From a checkpoint of a small image embedding model.
Training: adamw at rate 0.0021, 6900 steps.
Rows from block 13, named by matrix and row number. Each number is 500 + 50 x the weight over the matrix's rms, rounded and kept within 0 to 999. All counts start at 0. Numbers have three digits each.
# b520: branch 3 second 3x3 conv (model.blocks.13.b5.2.0.weight, 132x132x3x3, standardized in use), inputs 85-101, a 3x3 kernel for each
b520.7:428504545441484535442492531439411418487421396513447419546511500516519533526505577511555662503521597496504523435431440454453445461449473586594562524517559480477501472492484491514493533550537464478478497503475552542516528461432531475434529482451439471505479463479530471448465510530457471517473468510493482481530515480571560531442457478492476468539506464513513518484487532484471552468456451533503476576553509562478428540465408529460430409411420467467427497513507
b520.8:443521517429513506448511579492415432526461387514478407519515540486501510468491514482530532486497535491461469446415396493474403497447442566543491473479497419415450479499549509513554552576571476498553509516560570581572544494424539510410520477413456470553523473520537488446497524559488516548503531555483514563520518557581588540465495499514505494523505484539518546469495539447497556463501512537522530624585549543493394534479376522450389463461394494498446519509494
b520.9:508536472499538512493532555445423451438444464462440480556490470521525475487499504564608531501526562482491489448398404451437443454481492644593512543559546508499496484433416541485434568544488481425426540470426565535479478426419487428428514459449451517565438502553451472519521505470501507479490498498494429425552475425587549481426451507443479513474480503584524491516526482468488519428386427550464434618568497518430413518450426523475453439397413473455444513511527
b520.10:515466481520476524441523465502503506485445466461450409563530560584598597528560560515517515487550535430497537494536556484485499482385452456487552484513538406444482558548552576550600612552574524562540546537536571555564464500535468493503460495505527483433512481423482471409521481480573558539558603527536555542571558578597566577533516468510491498455471467482483525566550542582584555600525486527504492518485494408464554393456504405497509451478559446389465411373403
b520.11:441521503418519525460520589453428426507439379517473416539532532493511524479493534480537577472499552482456472413410400463452416477436440591560521494497525424419445480488516514526527559580556471474511530521514580591545522468398527482385515464400450471538496463508540488444481529542480500540491512537482481511546527518585600532448485494503493495542505480533534538461492548449480553463455476553515510642612548546474383536471372513451393432439396485489433521514514
b520.12:453518524429509515447501572468423443506441413505467420520529528475504515466479519479526539474499537491452463441427401478476418493448448566544490475481508420420446495509527514543536546592561486509531512529532556603552544492420542506408523485426445479544503463515524482466492536553479512536497525549498516535533541533567598540454498505496496495527503485532533539448490533431489554478489478554527522624644540553495397542483377530468394470467398497505446519520494
b520.13:503474556501458520461463496441484541432447447415410369549566539538547578542576615517507595514547600499489538445519557453497502429440468447471541436479553406451490558560562543521536551527567557551568541523530576546549472503533462475508445458468479514493461465445438446406545514567557505550533555578556546555550520528565548556498549537471512501461488471529494542566522564561567569548547526503488501517487484426459515425441456406416442423495531450420455447420441
b520.14:522499536497476519476510505487481529440448461398405391544561540566557582546572598531514546505553617440508538499538572500472507432435444442478539458504561422458472539543554540535562557532569528549535548540541568546540451481524475478504468450451497477471472465441443439412549510534571521521552590565546550530562524536599560554517532520513505495465467472484488520573549565576590568552540493501494496516494499401487519418466485401469459460503542474447446444396401
b520.15:457504523442488523453519577464455463484431427475440406544513511503490503473462510498517538490507541485454444468467416487495448467459461568527501485492521412412439489491516509532532590601561476498524517529535598613539522472410504484422488462404450485540463459509494444451487519541496503529521538539484495520539518526604616523479510514490514500502491486536513521485476517461481541466478481544520526662633543519468397498462395474423395483477408503518464515516509
b520.16:441487505422485499454536589473448477494415391489446393537487544508477509472471497518538564482514530476473448459470453476484436440440456596535539500500518421417436430480548497507567616580563425471550499501549635597552515490439495476413468437392453474535469411487503432407449481538481487524523515520454490563530506561651580540472484485495484472499481451507484545491481521485494518459504523522525543692593567506479416483460398432399383483473427480497449491498503
b520.17:445509517412486498435509561468468470476432421480443408536517524489501509463473521481512538480506539495470465467464420493484439464459456562538517495493508423419445488507537508533545583606560479503538514530553593614549527492424508500434502466400455503544476456519499448451483526557495512547520539549489509541526527539597609527480525518494511509503492491526511540464485526449491550468474478534524520658625526529481401504456378480440383486482407497511450504503501
b520.18:445511530439500533457522589448446454477434429483432427545524502501480481473456497496538550491488541483449442440429399462473438452449461565543503490502536436407434490508507525554520593627559479503517532541519612645545515449413501470416494455405439483550471457515500450468483536544484500531518524533503496505553543509633646521461502497488508508492484485532521525478474520459462540467465473555536520684650537522444390494446392469430396462467396482515467507515517
b520.19:456520510445508537443508601464446437449438425456419428560531483502519492463460499501577569466505571448433445447443424462482453449451468598589522501525554436428445500478464558543490597634545491468470567523482619635529510448435502462434496444421465487533450464505456431456495527507483512507490513529508468466596530478646634526471486482482485484485456474543539509479514508441469533473442457597524491735658556538460430517460435484437421447460430487494468515511522
b520.20:461523513444518530459502574459414430504447403498470418518528522476498508466477512488524534483493535491459471455421394487469414496460452572542490488485500430429449484501519518541536542573558478501522520520536553575556541486401543506402533489417446483540498472523520484460498531548493518539501518544482507533532529539560598535441500495499507506524508489532529536450486525422481546462479477532525514614633552558489382548476371537463390472464396493502448523525511
b520.21:481518531470496520445496574435450506421373446448366379568522480536531525505510549532549535498531584484468490442478491456476472450458462529521488483526574410437478505499494546519484602624545495496507555512480638606526473471489482468481485455434466505536412437503431389431512517516529511508523537537496488494565511472638611511490513524489505520500472486556523504518520510484501548468468480528505493656586515479452475469441441460429421450467473493494467519519498
b520.22:504426489465482529463556523474464432477488469465488486584521527590589570565586564540563559522577538408549541520513493478475503490460438445490561469497530403484469510542528594590520606587583509507518570535537651612543448493498468461527465479485505447367530471407488497433467471520569566572569608549517511478579562544654587565520489423529483440509501446406439531516544567572556540572501487543493451540502483432491534393453524390468516475475524430440483428413416
b520.23:493465496499470491493458442483480520418482504460505518473534573445535570483529569446461474456460514525524506478473537457470513452431456464448435479439463549523490563625625553549560481473505567622627551546557476479485472461474470451456463452445492488506474489477458488483527572588502546556472490512589595650567554578489480509498520533467498509444485494489531574519552553543541541619656629565541539463461474471448473455427463478484471457474542444403424434390400
b520.24:507501548521500489542512440560476425539537508499532596497474476552507455535522483423457449463523475453521490558457450543477475531489505414476523497542546522570559506544523445410413389384412524560515418456429352358379530464460516506507512499540576523477580589526502544583470496499488499469500501485526559524386453457319379412570492457585570516509513547457483494505511486502536478594615584424469481321395431497459460492482509480520551570483465536488464525474491
b520.25:547519476528517490542510504437445474423437460459458496495470506504502468535516478584562518568551542528541498441417432449449439440488497616557502589567548553538502457415434498446426551507472460417439492430424530493468439424420451424424500456449492538579435479535434495526524487468489491472512479476466425443499438429535499465413455528417444492463494513582515503523513475519481464393381445494421435540517486493420411502444421527478472413399429446427415491503521
b520.26:431511527427496538447513606447446442469424404481429417546546511498503499466462512492548573470499556472438456449444406471478436467448461574551512482500534416412447489507503518544518586629562472492496537543513607650546515448401507465401496448404445483550460458512493437456483541534478506530500515547495499498552538502612635530466503499485501498496476483538537524473489520449470543466465461556528501673687542523447387517445386487425388461460397490510459518525516
b520.27:523489515474490475418483476541509495494482456463480478547524554569592582520579591508500527414528569414532553525539544503502515496486473419496566421471542472517537565541526563537526522553554543540491558554533573545521432459505430442496437474498536502438527474411442439405536465482533546503506569530552543485570540541562572545536513483511507430449431442491473495554548555558562531632562447582543488503496489420453512412444488386486489497498541481418456459362369
b520.28:457487578466466547431477468389439517348336418388328357446479497444449489493494507484483540500539547517552529439506553464484516439477515516494534510502528518523511488529547478504536504504517496525545488506541512491503465483494462462461474468476451490507360368409358340357465517559448494524468487479502526546508522551516511513448503524407411421422399395493519538481485535489487486534543520541547550539510523476476497453438447450442470440465508502479478508511521
b520.29:483514498475510518455512569436461465441427462453408429577519480519520492472472504539553541487508546473451480448478427462489450452474481601564499496516537433441459487466478555516485584576521479463488548514481593590512514491456503488442500470436448496550445483535454434491517513511511508506511518522487468497572523482626599503462504508477516524481479506574518498504500504451480538446430462568508476676615520535494444512479434489453414452490425483507452527528515
b520.30:499492523546516500554524458563471427527533505480506564506474450546507476570536493478504495496550533460553544563447450537468477545468499472523546526595592532618612454462450413440401422380403465491475392441397405400419532461456513479504532499531561519474550595516476510586451471478500494478512518513446501476367434425366406412572479456564547508501478545472498497512538486519547506548541527418444463310367406502448458494489502517517545545458463531460463538478474
b520.31:481472595491454527465455477415463529400395395436382347546529506549525559561570612505494559524555626522524523446535567468493506450451463446469537458501567455476494548558559521504509541526546547555559528499507564516518454510542449492511448491503467490484440427422435424371531503564527496520524533541555535555541510518563514529481541540476473489476477441505478512543491539548538543553552521511484484524488485423495531409460479401453484430489529430446451446461477
b520.32:504458521485487533502550484505454472487480446445494491565526512599573570553579548552528541502576535432521501512495499491496478476453466456488549475527526415462477517533557591588570613556541507543532541525532647568548483487509490499503500501493525440385486460390450476461515503528576581526570601559546542541558543556677575552527473416505497420455458475454503528570567545556568498549516498546528500566511516445483499444488501428512501475450491453401467460419411
b520.33:489459501425493484403547499505436379545503377509511482600566537598565565546574550563576558546611601434504464514495448511494421461459458471496546472502547371452449548535516577530518626562571536525502560514503654577560476484456516511516485518518516429390534482438511496449532488515557516542561602571553510484566521501677551558499477442534521463517522512478473551564524571561568517544513482509475463522487515460449489462493486433491510478431419457463453468441459
b520.34:441501510425502494434498558455427422481422380489435400510532550476496517454482516456527575456484546456451447435446412470484442456433446601566538483490522411413440468505526493536550545586576471494525511532544569608578540485409529492399512463398449485548477450503509461444465524546455488527474509537485514536531548544580619564463491492499490484522496470516534550443472524420463535481491477544560534643654586563498399531475388506439378471476405500520462519515518
b520.35:447468485455485485472515568462426417511455406517461429569549565539539540497500516517554594505524565492473466417421407462461417471438457587526506515502524449433443469486537513521542594590552458473539532510524623612559508465404514500419515471429449494548510485519545479475477513548490507550511537546486481536557525523629634537451494496519516493541517507529517559503510560482499561456480495539496503665602536525459392524461401503435398455450386481492433508506505
b520.36:484438529489447487478449463468427471497457381495488410548535574548527601546558624501498581511536627524494516449493515472462460455456451453468518424477553411432460558547583550490528552517549542563581528498524559531536499493489478507487463490491469474483489463440499497408532504583548514538536554572556533581549498525561524550491534521500512496504510471504488553550517571539534569555573547504496488520491485471490475459481442430468471438456467439449399472457452
b520.37:521470533499466540445514494521468481525485447478525512557554523579579572495609589529504538442593524344563570509508515543490469529489466433488551402491534431544565559529463580562502574554515519538451580533499564550498452416474444435500514482511546493428554488393477481453485429451562521487519590511519519487591547529573554530537496448539522439453420415479463518567539525582576508581520439550528483495484457413437523396436471486475536479460521478416433478384402
b520.38:457483510436461480445526574458440457506442408508443387529515539530482524505520531507526571543546551506502482427439459485482452469469458563505509500507535405411451483523560498494540628596568470521554508491539639602555499494432512507436494480431457469522482442488532450423473500553507492530551550548501514549521501534654575556462488515511498501520512491520501555519480548518515545483518523499513534663576542488476411498467403467425396450449422504508464494494488
b520.39:459461500482477461535535470522446404523512493498539593519487495561492479575533490462457451520525465512562514493440440476470476496477496479495478576558525598633560490533524414427466425414391496542524377419450374373409514463435507500501499525527552516457547551537511556592466501528480477497519509495518545534414457499353357423536499476549545540523561600478490517529519501537542480596625602451510523304385461511442426485482489486531536504447442473475473501473502
b520.40:466513475472509502474535565451437435439436435443427455559508500520509495474475481535550523486509543474476454460444412462478446452474485603545500527532537480475461488458481538504492621580536484448479538497492623582528465438413456440421478437431459492536445473518442453489501502493490502496506515515504459477554493487649580524454465485479482493485476489551511505502505497464480505473452483562522523704602559490448407472449421467438435452446415489497468517519527
b520.41:479460523493489484498457450507478482475459443467508509528548578503578617480534579453495520439495558484503499485499499492439445491458450438478538433447524479476484578584612576551544504529540554570591594543548546522526477467464469464454477456458513480464498490457467496490525524582537559567516546535560583607603557546561537516511537527503496486439482489499525588543576587543552562608621581559527522502481470440459472423437436447452450463470480468400386484409391
b520.42:474455528425474519417533509475470499519484442481507457571547544586580567551580588541549575512577608437520484507504532486453452447425404474511577480533556380424452541541554529516526623552571539516566550497521636562528477515502484516501495487474500477437532493432503497445538492543568562557545612600552520557578505530659535524532526484531505472494515480483480544568529591555573544543538524513475469534486501455499520451473481407490463460480506453448404428379390
b520.43:492448572488453526480481480480449454418405410426450454550552522544526542546529542504521593503547589514553504485488486518469453482454467440467583453468545489491507506551546530501530557522550506543562540511538569517536461483471461492473469480488498470445480464413404445426514529583535533582536547546534541554543529550564521551524507506513487494457445484482489547544497543555526497561549503511514499528490511429474463426450463416459468478449440487432416491433461
b520.44:465438505496462509522567507445412459455413457451429474468528550507498522529506469510522533549552502520569467417400448448434453460466491530508506544527504540532453439510536496499543592519529458508523487498550575522547434402411436422408485445452469469494455466489430457482463509536489506528542500482485516529493515546571494528448413483463429479481461476480520539506507531532493451510535522517552574556546591452399390442391395438440460463376437494465478508515536
b520.45:533470506479495501452541471513445442524489412478496466603521544615589562547611579607535554533608603369534515537520513516471451498485465467522564457527542388460480546533491583531544623572565553511477576499516645533515439441488454475466462511501513453375537498376506473408534432499577499515583633534535495462592520506628560545521513387519504393489494450477441518580526569578579477571506435520479439536489470447445521414460500418493485471458470439428436421390430
b520.46:461492501446500484461505538460410435500443403500466414495511554475495516462490526476510519498518528498489475457438419489491436491469468581524480510491497457446446457494548480501562539544560450502553487498564552561559530496431528513433519485437458481544512470516528487462470507551474496527495523536470521569498516568564574551445483502514505488529515490521513550472485525448501538461504513508514542603575557543493406528480396515458406466481414497518461511513509
b520.47:450506479436494464455526566474434437505439379494456396518505575489475517465495511486525550490507534484469453441444415483482443454439449582534517485480502414426433455484548488500567588582580453485546499498565612595590519494431510496407492460390442459546504448498524469424468494544474480525505528542478497568516513576627606577451486484518499467525502465525490553474461517450490530464507513526526569676613596533495413511476388488427374475477416502529474506509517
b520.48:456507508450503505456486559452411417498447385502465404493529552462505517452485520463526552467483536490482482441429409488487422503472449574549506468472501422434459483513547497527560522567586476508544509524550538576576546495426545512415529484427443471547498460506526486445484532561467503538480510546491526559524537558551589562444489492507501490537516485511535559433485533420479543473511512537531539603627588561500401548496394528465400457473408498520463525527508
b520.49:525494479538493469616526475510492492467471499441486542460530525477514497552492403526502490623531469584600472453425427444406396463472485521503489607545489642594461471503536437446512476439451491516534432467518439421474461456430449436435438444470558574540505544531467545565528525537495500517543485457490525541423475526425403470498522546469500553460521573535552530515548521599512438513532570406474551407387510493445415497457430511475486442389412454397414474466512
b520.50:445486499440492469476534581464427418503435376513463393524505576510500533478507528489527581493504549493473464426427402467463416462438443596542524496501517415426441451486544493507561584567587448484542497506552607584585521473410520494401503462405451469539500451502540481437474505558484485541512523536470509549513527564614602560457482487510509479537519487514501570484480538470497550467488509520530536660604574543481385532464374494431373455460385483503451506502516
b520.51:554465526512489575430473499544475455528511447510534487559508522543566559462594570559541583448546562397545580550517497519485466557482468478534569473503538454491539560526493556555562557540506552513420587582531618563533391448487449431506501524535520459397535469339496499422526470464583541495552602507516509423564545510571551519529501438526470381505500425481423502580522553555597462562508375554540469529491465385437498405425478486483527494469497502457425459391416
b520.52:456502496451506486463506547464406424503442386502467406501510558490495517472492520490517525495508525510486476453433409486487434495472456581521486497481487449441448458495548479498568539558563463503556484501564553562574527496424527510429521494434450473545508455511526494451478515561477499538495520540477519571499514571568563555444481493515506483536519486520512553466481533441497543466510513513517538609583564543492400529482392523461410467471405489516461515514509
b520.53:486435467435466502445530510515471473488486450465494523550582565559637610498579587515510513408559523388502539538486504516456470509466460462481513459491522392471504525565548546568592542620562513572556580576552582599570496468517487471470514473495512424402518444415466466483468498500544594557496578592530574542546547602571631573525488461541490412474471477425480488546593581514578516607564529547555548503509538452438496452422492477476507514466516465422452476402403
b520.54:451485507437483501448495566450434437465414389484430406512535549471499518452482515469522575470496544475460465450453417477485441472442442580548523476492524415418444468504529498523543543582566468495529501525534562602566544491422523496423520480419452491538471468514500459461475514546470489530490515542487510530525542546575627554467505495495508499513498478519522552452472533428469538478490483540537536643651579556500412528482400510455401463484409504517464523518507
b520.55:457501513445500514448471558451424411486436393492449408502532537456498516445467512457528575445470527465450459439433410476471433480447449592568527470479507429433447479511515494541541514575569474501521508542537530592563549494416545496408531482413448478541485465509515471454475528549459493527465499531490521530529562543553612563453491484500491491527500474512535550432480522415461527484488478566563532622678589568504409550492396529457398463472410503514466533528516
b520.56:455501490446485492463524560467450430453433416461430425574532527517516510474490515514564550489521554481469456458451407481484433444462465582544492504519528443446446486475515535526525630619549478472525537505518625607538513473419495484439496464437460501533450477512467450470493520534501523522516541539499472517557505509665619524494505495500513503504494503545515535493506518463491531455463492539517522697590541515480403494475412464446429470474406488511459492495496
b520.57:458521513450511513455481545462406412504443390504457406503527532455505514451481523452530544464478530484465473432424408484476428501468462580555503467475494420426453486513529499532546512562567480505535512531543524574566548498433547506426526481431446465535509460509528481454484536552464504529468502537492523544525548554537595559449486485513493488541512477512535546426483525411469537484498494550551533599632580568502411546489399529464407462469408502515464534533519
b520.58:499510546529503491543505446568470432538522492506523570506466455537495457540520481453470492486527509478531500557457454540474460548489500447510552517567569543581570491504460420440383359385382501507463428420381336389391522466463516506504509516553569537495568568528518547573466471466481478461483485481500513472391443417297333433571486464569544498516520536465487498498502489516523490570566530452457459324363423505463450495495502502532570557453452541474456537486491
b520.59:452503503441495509452484556465428425489438395478446398495518529453488509442462500451517543458475513470454460441439412483486442470457458578555511469472492424428449479507533496531546526581581475501532507533545543594585547500428531501416510475417460484538491463505502460442470520545456490519471504528491514541521544551558604565462497494501498489515499471515528542433473515414462525487497494551553541631660602567511410537486404512450398469479410504518475519522521
b520.60:552483497488470464420484478556501479552514458520527492544522518547601558466568559506512521425562547411525544551541544547483477522485462419512574381491551409492544549518452576520472556546525536503418572530467576536502449440516462467502472478521536525442564503387524505414518447418560511475547581494543498434578548489569532515550529476560492457499449462472438495544506527555559519595522437530511455500480458423450514405436510404489545510485512474442454484360440
b520.61:500468496466475466465535493499448473533478446469498482581601588551601568480593583541544551490579543410529489504508524488473471489459460442502564467507506373467471527553539566565586612549559512523518584561581625621565504488502478477489479497502513423407535485424481484494493499487532544581536599552551539533577549568612600562492473455510506420489507469435445532555519593554589490583505499508521496535522541476486525438471502392445485455437491438427442469397431
b520.62:448464532466469508457492527431416417446400386484413406538531546509508535511500540509527566495523587448479477414434434482476458479467481546525529503504538436435462501506536504517522576546550494507546519513515593539531493459425512490448524493455462492511465459490480447445487504553489490518499505512518503526545507516596556537461482494502495487525493478538518540496496532473483525503490489538511526606553535510485421517460434505465423415420399495497455528505525
b520.63:463493513450483491447517576453451430454427410460410404572551517523526511481487522516574558496536578464466460452455412483487432453459462574544495492521556409427447496498500533536504621649559488492511540521506645627541511469429502479450494451420471513546451468519460440458493533531502521517522547545512489494569530493668652533489505501501498495498479492547543527496516514470497547481469490552522511732635537518457410501462422465425405473473405501514443509499492
b520.64:464441514484469502496526497427407455418372414451385429431489559458454518506486475494494529537534499519575476459408454464437458471479491525496514573542515555553475444504538466497559549503529467507528474505556534498547461418383462427387489457471485511544416447477449405422462503538457479526482479476483530540484519563529516542426427508435405463467437437497524555490498534523484461523546517530554579535531567482433379488428388485451457473379409499481474518510530
b520.65:456496510444494508446479554451430420483442396486446400496538539456501515446474511455524574455475536470459468434437411478481433490461443588563522471488511424436456479516519493541543521584576471504517512543536537606570554494423542501413531480410456494545481481517496468457474529551461499533474505538485520532525558539545620556465505491495502502513497477511545553433478529417462531479490481555555526618647582567500409550488401527459394466477411501516465527526507
b520.66:501526501482523431441485387550526514533542554513535591517499508521501496503537510444410361471561500473557533579539538532550519465454498460472437503540514526565530573567520497437427419441439580572509505482426421446396529515542495527563493496563531521505533533502519524522516521487478472423426494477590571515509487451410419424555504474540520463492479496514506501518504474492540498613590555494469444355345405514517547478522586481518570592576539517496494437421470
b520.67:487566526454524487367473491454544639411460554408388420553497446542527495496553552488499477481544553412501550486567616454520576426476522464465453473535544431507548597534495551512485534530522586522488561524483537525487423514572378469525435440483469514498399472493401371435535511485522496461488540515577512468570518477542515482486540536442491501434442486540491466536504493506554548544499452544522502531506475415513578392443525433439463475572615439486545418445465
b520.68:488545489471551541438523574446475479442468516420418506640483419573532446513518543545603534485547594436472509468393413454480443432481487583606507502567602458488527523449438591503429578568486494437436590479425616569471504454457510459459486433429453484519449496538421456528540501467532523472507536533497426443578479411602565466442469483452507529424476530585493461518522468474519580433372418557469429685562466533452456528467456503456440452428415478500447511499508
b520.69:531531538562545521569523472583542518539555565477530591486432444511463435583498462512532482565578540501571503543495504521482490493461494476523466552596551546586512510502504470424423504449416502519510443449420459413402501530528483504530491474509581499475567521493494537561495510524483495472531504482481510488418397416465390441576492478533492490496510545470509486478539500563507461533536519409375378389352409464501506446496513501472528505507506487454481455433475
b520.70:485581494449531491376488537422571628380506609375374461583457383511513462481543550497551474463512538436518547421533560412516559399477521523530444475529534463528569568489463562501460531560505539473463568498457547537477462488554430448519456404451447521540398500547372409498526497468505493459489527510553467448600496434579563469448507520409501530401446503578495442533531472470540573499437443554489470593560490471496573462433531461400448425542563427500539477478464
b520.71:441560530426550569424498572502470454552464454536484443578574504507573519450521548496567548427508537474436506472410335518458361534451436525549523448477515375406485531512481531552525510574518509500487543549523517565508581515385576527409550503435499527535551505545550489496544579538521586594496547591506498495525525522504571496483533536523515543531494529539528495482556533425525577475456446512512504547576522581493347563493348556474418499422343499467393531492463
b520.72:517577511471539474382475491472556644393461555423372414546501471543530539480572583489484459482542568369467521495581617459504568418466500453443428473528550403482514613531513568511500528549531586536511566519498547523504452530576399474521452439467479523529390482521382377453558506508553505483501553541582524485562526489541526503505549553435498516423454490557483479569507496526576563563526470554526496511492470422520580388435510429435453480564624436452523416429435
b520.73:496564487460579494397548525469546578439464566413367445524462422532512483474561523468496451442550514332507539478549606479493568499466511478504474502563541412520536544494469554535495558560534533495449564528480565543510418485538388439505450415463511505479462488472417372449481490471505517486492558515511474460549522497573556513492508508465466488437410470491479456543539497512580547520471442547528490510518500417492573400437540472450491470541597455442542520457469
b520.74:533515503520520422489509402585564528545561578503539574504492499525507482498510499458409347478540500448516488587534541538546537477455498425464446486531515506543523558562509490446424422449439570573518485462398417455431549538551520553566500504550551527490551573526497530527505507488488474455440470475585577518470445430403426464576521490554544502492473504496482475510492462486516499599594566453431416376371407501534554472534591481504570594573559519512511440414463
b520.75:487528502484526544481517569449482456443458494479427463581492443568580498515511544561581560500532581490480526490408376476488401484497502594578558519559586490502522467427416540501452551524477465425433525477438548522476538485390541478374522488420419504515451519541495470525508505517510517522501490500455428433521494434575513473405472482429502500484499533551490481506509517486485546416373375523486422570542485574495381554489373527501444480467397497463396496492494
b520.76:533525502540527463503527430587535508542576571509537593507450449532473432547502457477446413498536461493541489608549509570546524502491521435484492484537526521551517515493466474442409433431415520507478463452401434425437548551532512559589499529576567537494553560525507513531460466445468478431470484433518505474441435427418397454575497469557520496506484500449456450479477424498485436551531507442414431387399447532551563481560599472535593598559533535517519482469483
b520.77:536543481555547444490500429580581533513532553477505533509469456537534497521529499494438441472515501475506509607581551542565540474467499421436505467512534532529533549510467513472428446461491541518447504471443435468489530552569475524562473504552556543503544540521478466471493457428498457462457491492549512453499451452435460497570538475528511488462446448483464453519493458506522504564533493492420397403454485512553599453530607459509559599579558498496510452443471
b520.78:597620577558564497554501426492502568411455537388409494414448427434467456527512452493490468551549512538584520504493523505487477507494493478488472541558543569613538548531517483442445472441451555542509486442443437418448439469461472503497508524527544549576457469499385455485551558535485508504500480465555539510472453459428414455501509545412423471412423470532547515499536515546501462558556538492462450410404443462459479492495516546537550482477523486442463494459462
b520.79:552612551494565491386451428482538593419448532437377419536496480552513526480546552465464462455526546362464510507579594495508555483469502422430448458490513427496513608546509566505486508502513595535495563512478509482482451505552401469507457468502506530551442473513439372426566516491542491464473529517590534503568526493512484483526562545459483490449456474539489483567496483527567534583542496557523483482463457453498566413442525479486515494564610462447506454461461
b520.80:538503451535536485555528511458467502436467490430450493527420464531469427549480484598558494546540552500508497471397422498449421468514513638559513561584582522515519462397443527438417577515470455408452514418412553497458467455433466450432506461455464503557460475536436508527527475474499491474531485496461412445516415405555501446427421509442443483464512526572478508526496461524463488363383437495390408558513449507443433508459440529479464466415429485441406502502515
b520.81:474603519432550498344479511425550628375466577394369430564481411527515475467548551479534471472553554381489538469566602443530578435494532487502448485546545436524558591519479564507472533552527569496483559512466539533493452502558428446527476421470454502498389476504375391471523515482499503462468538512574497450582503466549533484470530519427482503427428471553500446527516477458549557527461445560509493537535487451500584437442533470437453470566605453496552465466469
b520.82:491537511464540552389495534453465448465460514464405449629533477551566519506496574538591619467496581465470527483400363483482419475431462573632607468520597423461542539459459588530475525542509511442442585523471531554486579533440554514418525464419448484515480486543494439519547515508526517512504516538494444446584527471549564485471509500491525546479473545563481472514510496449495575439393394562505473608593500593542427547516390524482390476459383485493387520499482
b520.83:457570537404543543407511576515492469533456442511455413592574491536584518482540542499574516426517536468462506481394345498453375522469443504518498427485515391409480537521500533551507517584516525518509539538520527584504550489399546493410524453426509522537544507537535452469537579533526604590514568581505492500520510515512564493492525516525516548503488526536536496495562527440539571492481468505498500548582506531447354526445369515459426503427357500446409531486451
b520.84:563597517508587497441507488584574570507510528482445474490459424524525507465532518438487458435551558349487508593586572538536545537520535406470513478537570417509517524467457520467463501512541516479435514457448498506513478509538462476517502491515581548488520497478479413407477426401489477461442509497499487452505466472499517532575521473508471454474408406458416425520500484469530509527498440515432412459464482488502561448470540496509543576567572506458518505487493
b520.85:431616495415567515355489542464525588460461572418399490617472359542548447503539566502604512469540576491524558454492516426479537427485520530583498480552584505536554567480434564504435532568484547457455573471420550551477470468526477451519473441478452488520448474526404438519524498472495512457472522507547448410588462405574553457474493503449511530449466516585493440514553480466520578491416442540457426602535471508460535503466521469445463461471528461466505514486481
b520.86:486553498456560539426523546438491483436471528455395467633505456566541492525500557551565585504518560431466511483394390484482437473462480586598573504543589409457507503447455574507478549560507497434448569497472559544494568529451549513449505447431434498510452499547462444525544497494539510501519538521488438461586499479568535487430503490462526540473479546569466459517486466474498554440393406551497465629556486577537458557505407511474407490466406509497423517498502
b520.87:504566529467545567421505551430483460431464510451416479618510436551526464516488523538583580482518565433436503496422375480497426477476480556613576478540589412457520524462449581521465536551493495451450570500462551540483572530431547521450506469437445490518455487538469461515535511504527519502499505518506448449589503465569535468456497505446519539472480540554491475503497477449490544453405404562492461643566485589541414554524409519496427478482385509502428531516506
b520.88:480568518427555555424505569493469465534477467507478427571563498527572529477524539520561521459503540457438479475373342509440390521460432537542527430480538362366452521507482547543513526573535504503488551543526532583523580526432565529443552485430503524540539510549526488500534565529527587578509550584491499495542532518524580506484513520507529544515503528520520490480537516435517574473461451541511495568572523581503371562499362552484411510462357519486415524504477
b520.89:463557487455561523416521563454469504430459531405422506624470395557534428502520530539632531470541580458486533472399451453452493427472521578610504501573593485512541519449432585502426566575482508438438585483417594551459495454481492451470488437462454483525440491542420449527520504477514515477489521518501424423596485405621557456459447501433509537433474530578497474521534472459520571438378437555455432673569469520440477523455469507463455456413469460471488513511511
b520.90:574540495530528466456476477582564514511498496466468489534498465550544509521537521474454472456539558417517544637590537564554508516506503366448540421510571468524542534506465514468441480511513529497457508456420478502494511517536468501526489499545568549512510504476459425434509448445502480469463510514526491463501470461470513527603531470533475438465407402469436447511496481505526518541528470497441412434458477482528565447485544461499577630592547530506482492470459
b520.91:493566489474557561421520620437484488459452503457394472629490420565569474504539549545628539468514587466466488457420433425471476462449473539600508460539582413449491531464436584532449585577481507443427592506449613602460507452496488434466475403444453461488480450512475434505522524479512541476506546527508432421564509441614579465460470464472515527479476527560498443518532466451504573444388428556473464662560478537433478509445458462433440437440451461512475529523520
b520.92:446572487438561540405507574464470496476465523465419502630487410558553454500527557512618539462524590476483541476421437458460474446462505574613507503561581496510548526440418584502435556572485508438433583494423571554462506447472514449457511436446456468505465468523465441521514506481502530479485526523508421420599491408578573469435464492447494533461460531576503462526549478462515584435382436540464436639573482540444479547455471523460451471451455489476471511496499
b520.93:524527508540519426509508416583549524530558568505529563506488496516484466515493470481433385499525461476539489582541536543553533470479501457467457511535504527562513550552520476452432419406425560561520473452420406428405532533522508535553484506533562533508540554530499513511495497493467464455441465471561558509463458444394392452573508492547527484488475488497497493497480449487509473580584554467464463361367442515533547475532561471510542572568541519508502453457480
b520.94:459557516407549557404505578488454460539455455520479413586592523515587542461514560503565566412491542457427486467412327497430370525442439518550532419483525355380469528528494548590529514593543522506499543541521523578530585521395571519398549491419508525530551485538528473492545597549525595597512556596510504504518537503509570512497537535521521545511479525543555508492567546429535590469461454512509499567571521575492351565490350542462401484424341513453397531500454
b520.95:513526498514536434490503414583560521533575584507519590491487469512506460508516467456470404469551487472543492577539531549544546504483515433491453483557523526558516537532499480440391415433396546535500474423383415424394554544548516550579503520554578533503552575524500521531473494485467494469450483473555538491456416415410406436570512480550520508490480495485488465488516466490526484565553528454406416369406409518549558487531592494524581584558549519511517474447484